{
  "gain_aug_db": 10,
  "encoder_subsampling": 4,
  "text_encoder_fused_qkv": false,
  "text_encoder_parallel_block": false,
  "max_precond_dim": 1024
}
Rows from block 2 of the audio encoder of a small contrastive audio-text model, named by matrix and row number. Rows with one number belong to one neuron. Each number is 500 + 25 x the weight over its row's rms, rounded and kept within 0 to 999. All counts start at 0. Numbers have three digits each.
After each neuron's rows are labels from the 100 clips, of 14848, where the neuron reaches its highest value: "lies over" is the class under the peak; "responds to" is what is common among them. Only what is clearly more common there than usual is listed. The data: Morse code for random letters and digits, with fading, noise and interfering tones. In brackets: how many of the 100, against the usual share in percent.
# fc1: MLP up (encoder.blocks.2.mlp.fc1.weight, 768x256), inputs 0-127
# fc2: MLP down (encoder.blocks.2.mlp.fc2.weight, 256x768, transposed), outputs 0-127

fc1.346:505497510519533489500521495475511473462485512484489513488446463529509507479491486503457511464535517451476503479465467497479520476550476521462481492477509487492491479497516527506506528483513499498544537528502519507499499467486502506491498499474502453456483542467523474447515502535471487484494500495482515488555523495476508520468497499477486442496509510478532518488508500523499522526495
fc2.346:477462496510484493481501518505476483555497553486566463498495473511560533486540519491567538488502438494477485503522556514510516535500525509511526492519472483504456478486512494492504528528535514459483482471504447528520521501521526484461465479473512509492545515488520502493484503495490474499506480483533477479486527519499495487498487463469541531515498499479505495519540520536483466483472
lies over: the character "z" (42 vs 1.9)
responds to: speed: fast (99 vs 32.9); the character "z" (46 vs 12.3); the character "7" (31 vs 11.7)

fc1.365:425461464469471503532465494532503481521471480476449530442513473468508525495540466488511508493478511479508462507526506495447504511488522499510481493471513551455498496508457484475489542507524514473527493457519465490509490521556472479532510541500482525468518460519526496516497549471506527479482489491532494472484521498492451515502480496472490518501488485485497474543481513520508503486524
fc2.365:498478525503494493552490547501511553502540472476524515481525538519508494509507486530503520493512481427496510491471486542480494553491483518572546494516503505520514508551489526517493491471520468485513488495537520457505480460536554528504484496498491502529561497503506522545478471512515446485530508439495533462483527498527513542469494547501526496496541489500538502531448476493504499453511
lies over: the character "4" (31 vs 1.8); the character "5" (25 vs 1.6)
responds to: speed: fast (82 vs 32.9); reverberation (44 vs 15); the character "4" (39 vs 11.6); the character "5" (38 vs 12.2)

fc1.190:516487550559489462516528505498499530449437497463499471495506541537483489518509468525524505456497515449524487477504513506494493467515473518447525503484517513473521501503517505473496482474493476518471499475549483517494478521479510498485495465515486473490483491486529528504524482512492464489495485483505528492523481496586524471500465480483482534481530534546515481538498502474488504508500
fc2.190:504518512487569452484430470456500480487508484527533471480509501523497531502508517535535514466503581527446543491517499483487496504493486505516490531502507540508544526487513539548527501528497508500466491484498490555522499461455495495489505504520519469489506491502468493458463459486474532528493491458502493468507510469509443525466470500500487474510510476498492492496473482501508520526496
lies over: the character "v" (37 vs 1.6)
responds to: speed: fast (100 vs 32.9); the character "v" (44 vs 12.2); the character "4" (39 vs 11.6)

fc1.323:484509473584486511503499482457509492526472467469484512496507497503523484516461500511483478528509456480505490478461518502471456484514473511490493497475506521482511449500515489555521476518514503460491505487523502518480489467482498504457549471473525468484513515478510485479479457504489501454522457510504507498538467471461503519475494529490510517531487493521549465521507476487484475486508
fc2.323:469498491550518524533489486493519505542519444492479489495499497497487503542511521530498507484450466536513482511548499460505441509476488485533520451496518461464481513540481566511479503513518508520488488486515581474490444478513485467531463515507532485469484468506495476488493497501421467498499500455513492497555514495526531511536481541479494498544513501496486508493488514468489521511494
lies over: the character "5" (32 vs 1.6)
responds to: speed: fast (94 vs 32.9); reverberation (42 vs 15); the character "5" (38 vs 12.2)

fc1.287:516525490510495463509482514522524447486464505486521505517497462469473540501515525505575504492491473468517487488493519491507527544505505518506526530505473512496504541472484544520518448505492489466522466517542471532480521509506498499481542553460500498483516518471499526516474513536517495494476514548480484499516510484506508498512495496480537535475515528500481518502501455511470541508483
fc2.287:481483491492499457466530487507546513505557523548495509515493520541508471474498481477493522528507510558500491479480517478466486500487477490514489520507479510467534535449507517509471497509508503423512490483529475464452492518465513533497553520472499518516541510466504474445505533508530498486535501455504445480468471494499484485515490506495505489561492464463425484453520529530498484480500
lies over: the character "6" (31 vs 1.9); the character "7" (25 vs 2.2)
responds to: speed: fast (89 vs 32.9); the character "6" (37 vs 12.1); the character "7" (34 vs 11.7); the character "b" (34 vs 12.4)

fc1.199:505467515530494512475494477480464494501519460506458438528470525502492451499523516474461484503470494468543500474516498515519446480481495486471512458447549469453515501442491506541506483495539482512512515496532484528494507541505519483524505481525512576473513544488484540464497495512497523493510516466464512513513548533510472482545548485505498522523515513498482487495488490505540504560476
fc2.199:493490502488525509473466518484529490445498481546500488546514505514459558531491529533499469488482546535500529525501530502455476470502470533523488486528523498494490523431489524465461471457477494515492508513516503548479524534531515489453493481505505502554497539524498510468532474489511478510520493535511537504428485494493483514494501526483491460449460482543495484488492455527551491512474
lies over: the character "u" (27 vs 1.3)
responds to: speed: fast (88 vs 32.9); the character "u" (33 vs 12.7)

fc1.477:477501494530549525498493520485501536502486479520520479465456495497480501454534489481501517467474539502518503487463489486531513555490494522474460486505476429471516504478440527507505483463477474511495502478518490550528522465486482491507459510491511500461504550489492493497480520476496496508525478494544462499532513479505457518505500501503479443570492506473489512504492454536528504482480
fc2.477:521482476517511554490505524447504474452528507528480489516533496491471492479537478514503442529477472522510536474508522494514491474520498527467525519492523466505533483486560490477506469490576496495505516537529528526537536528532496505513502498470498494502525486514465531490503511481552488497467480487501438529503473517484532515507512486508497523523504508464482502464520534506470516515483
lies over: the character "g" (31 vs 1.6)
responds to: speed: fast (99 vs 32.9); tone: middle (61 vs 33.5); the character "g" (40 vs 12.5); the character "z" (29 vs 12.3)

fc1.582:468488516466534511479547545491444515494471520505489498532462517483524479522477482474463526510486523473464489524506509503474491517521493480478490524452480532501469480490459497566505509507501506509508548525532488516537470483525459463443495522488495489451525509516461532496467531485479549488513500549529517496508463503542543535519502477507440501474503501508506485514525508511535523484520
fc2.582:489408483512489478480481492483539501496525521540489497485518472494530485494539480500493510483532546544498513537518487426500470545488493497515467492479471509544526505494490496479532444493510504552527517513524468474525498507497441510520503465510495487426574491514518496503498477476508515511500464515492486460476515529492537495492497469470503479502500492526514444502493524523477482482503
lies over: the character "v" (28 vs 1.6)
responds to: speed: medium (61 vs 33.7); reverberation (42 vs 15); the character "v" (39 vs 12.2); the character "4" (30 vs 11.6)

fc1.562:500494514500498470513456495515502513460518531495452488467509489517485483499535453508473502492513528483542531470495469507506461482479533489520520535471523495455507526499475480486458484518508483513541506512498495490511532495491464470473511506507493516478461481476460509486506461496509510514549494508514506447522525478486524496491485502478499465493455473519469474476513482484484425477514
fc2.562:487538520474488474555494465485528546520504515521510526493527505481498479536480489515571479494529502503524538447489519500488502462505491524516497507542457503516498522471458511516503527514493500495516521488475495480478501474511524528534518486494510475530444497502497456508506483483497512535505496432448487499523555475490443457476496501504524502456527520502498470477483532489522535473480
lies over: the character "5" (26 vs 1.6)
responds to: reverberation (62 vs 15); the character "5" (37 vs 12.2)

fc1.16:467487484506442473502478490476520515490468474491524513498532510520505531518539509470471513480500483509502529461500505480468480518479505472535484521504461476491481476476509504531512514494470536489541500504512523490502484508511452524484463528474520553476501469524491497460480546516508536485482534543539503496463480462494514471416466480526508482453526477537481511525526493502532496514520
fc2.16:504504441435524494510469522558522496486512483531515496472480499449497528503473531487466522526527510503502481539534508451513503514478521485507509473484480478505493496492480483504490550540513490512509503452516507533493474495511457447504479438495514472470474492502432529486518470475499508524514488541479512515482529510500532510520547510545514466523500481509463443489504470521483490507510
lies over: the character "n" (26 vs 1)
responds to: speed: fast (95 vs 32.9); the character "n" (33 vs 13.2)

fc1.149:477494484499476467483465521504441522525471521497497485488509479496482513514536513501471486486503483481512502541511473481474493489499469502517499509484536518460510520492494521492527499449493509488538472471524515513489465535553519492503516572494458498509470524507519532528493488508517516510498514499510474510514527510496451492517494520469529508480508463449495452514535512495496480549473
fc2.149:549501486532491490508470527509494475515567523510501492532508505527479508509503515461465469454521525511546456493551512521470520485482493492512530519496515463482515532521488503504498498490494513484530511474472533478517502485481501539469509529460497537515527500486504471471449460530452555520502506499500557492509512505505530503486477490533523510496541481550527494511494479462514488460566
lies over: the character "4" (37 vs 1.8); the character "5" (26 vs 1.6)
responds to: speed: fast (96 vs 32.9); the character "4" (43 vs 11.6); the character "5" (35 vs 12.2)

fc1.63:493508525462519519506448481461512524484494522518503557472493484503506500457473486516537521486490478506438521528544486494514493498515525510520512553477499490485511513451480475508527520471505484520462521486477511480521494473486528480489511473525483538490532535501498487514544475469480505487516470523464485539497523529496504468493492500508484548466516468489493510481509492487519493496463
fc2.63:520509511502492536519491526511495486486555572519511525512500496508525511515479533498502507462538460524464486467505506477526503492509519534481494508462513538520470482512530511466541480511496485518552496483478535543544502503529516511537472509510487522533511507499479504457496468520474486469473571521505484475498505494543498499468495527498486507469465511521457535537526523511473489488506
lies over: gap (85 vs 39.7)
responds to: speed: medium (71 vs 33.7); pink noise (43 vs 20.6); white noise (42 vs 20)

fc1.114:494486475461508508491469546488547483477455480520491530506521523523462500491487467468508465479476496503539527494458542514506472489470501516504494462508553501499489488472537488470506476503446482543478450484488497474511520556477533464462530530477502462486480489495503545503517521499528531514503512501501511524513493517519494470488494504516503499503464538524448471520506496472506502459490
fc2.114:472503494510496458469503469511476497485530548548506530487521480443501479494444563544500487518506549525499523523521468473491490501502498509504477459514504505481434495458510487493553525536503460525464484477507549496478504518495469504503490529495460549539487488513471510483473475465463480520492520505503559536504459529506484474520501495465551495500506498471484481495489517550499512525471
lies over: the character "d" (41 vs 1.3)
responds to: speed: fast (93 vs 32.9); the character "d" (54 vs 12.7)

fc1.530:475522491508545567551488495467500545513461492518508471420492535519489451535500497536515460508530465481498472469478465462505506506548526471561526526524512520492458520490477543501502487527499475454488544500500486462480518488496551478477518527508555530512518556464462456498522523469482509468490518488539480537525548496529501503517526523491523502496552517490494461503524503500532498541487
fc2.530:547511486484535464552530498493490502523498502530514512535472544518451469502462476502494504434491460478466498454469518471512502524527502491485476461489506514525474533489557539507449471531528512511499534519519513510483486487533523478472435528502520508519529504478493520488494516532516493518501485503533515514485467522498493463517512520458505537486479510530499466514468511504524501496493
lies over: gap (99 vs 39.7)
responds to: speed: slow (72 vs 33.4)

fc1.721:514478483513493435469436492476479470486456517537499529492504545513526495460485484509520532504464465484509489490528482515462514529528574488506514524495490499474532492485497506486526501502529468469487514522508524471518521544495458466472496447497482474480458513500472455494527528487504493490494498529533453513478478543545509459447536521510487479460518508545502506514441511453464481497484
fc2.721:468501530516494472443527494484525525500501504485557472480483476456470527520533517538540461523532497514470547453491557492487463495455501477516523486492499481466509515532506430486525519542487498529467506482506484545467492502525509483482490489489496450534471518502495500503452531498513509508479513475481504531505524503482486491477469488510517509498518509488504451489527472542502504521507
lies over: the character "e" (28 vs 0.2)
responds to: speed: medium (67 vs 33.7); the character "e" (48 vs 13.9)

fc1.674:495546483494516541499548526512498508525428510484458472505508471503525473520473469450499507537507499499494508491485518455505475452481489517478518484452530495499502458524491469534505473521455475514489527470497512500472466514475493494475490502466529518498497502484478451519458495459460471474516520460481539568541491536507529494496523510511488494548492522511500496500479510545536465491510
fc2.674:549500517435531504480506530524527511523531474505493443466525547484532486500518455445476467477526527497509504471491484508494536510501452501477452508504516513498555501474481548485546526494530481503509481520414510512503462498479512503518516522505463461477533575479516541486504470477466514505492546512520524487490519488497480493458456494528548509474496464514504495516538512535493516453519
lies over: the character "2" (27 vs 2.5)
responds to: speed: fast (70 vs 32.9); tone: middle (62 vs 33.5); white noise (41 vs 20); the character "2" (35 vs 11.8)

fc1.556:490519500486485471496479471479463504524482481500470567517514544501492479471502496477503505504517513475509484520502478519484490500505473495482518525534463510453484529551465529503521463505482452494477509490541528451525517501468524526468515494517533545468488495454485466514549527497522465507540496482522473481520521505548474447479521471521487516488472526542473472483497551498549524541486
fc2.556:507531515513535511500537462485509525524510519508523474501484496509508486507512527481521524457510473545498483476509491479476508526456469445509452531499499518501504511522458511484494510540496520478514507453505484540483468474499491486462479523486518448480492502511520542387478500477477492504448464476560508489497478507504517427499528508487507457522484531514463492463488503506429516474499
lies over: gap (92 vs 39.7)
responds to: speed: slow (94 vs 33.4); white noise (44 vs 20)

fc1.20:478518507513517499498496522516547527517491502515554495535510485492476508502498450494498482512510473486487513562520498500534482496505523517470516530518519501487529488483499495518555489474492487507531524513478497477497513480474506484494508512518505499478499471485497451467465473481511451492465512522482535426519490550497501544450548494474480472479454432496497509496496506452479502488434
fc2.20:500497482456495471456497523511454530487471465519457475496476504485510492481518504430492535496506496475473461502470448501484504511487481514505491515489455513522511507517491473474543504535502471486515500486474515453522552473492501494504498487515528523523534509528487538486459541454472476500496471521499535557492532475531511549421500513520519487497502514506503522541518522538467502457465
lies over: the character "e" (32 vs 0.2)
responds to: reverberation (50 vs 15); the character "e" (44 vs 13.9)

fc1.682:496469479522486491517492486493514498491492485527543516489554501498492532479482500497486521484496507503464513525490502514485501491513548508452490517516493506479513492491517466479555506523498523553480501511511502536563502480494486471494472511505550533520474461488515530529517508514500489492499492498475454528529490475520493501468467482420504534514510511499481443486513474534524510475476
fc2.682:499475476467494498485505538550512495511505488450485462499498491504514521512523460491469537484468516520504498509465510481503492474521468507500488500555490502476518499545452472505469504506507500499525524516470494426494496507505497499490505492492525547493508488481474504505561497512493492516504504514516533510525511545492482469473516486497488446520507548473543516478516474484469456529516
lies over: the character "n" (28 vs 1)
responds to: speed: medium (67 vs 33.7); the character "n" (34 vs 13.2)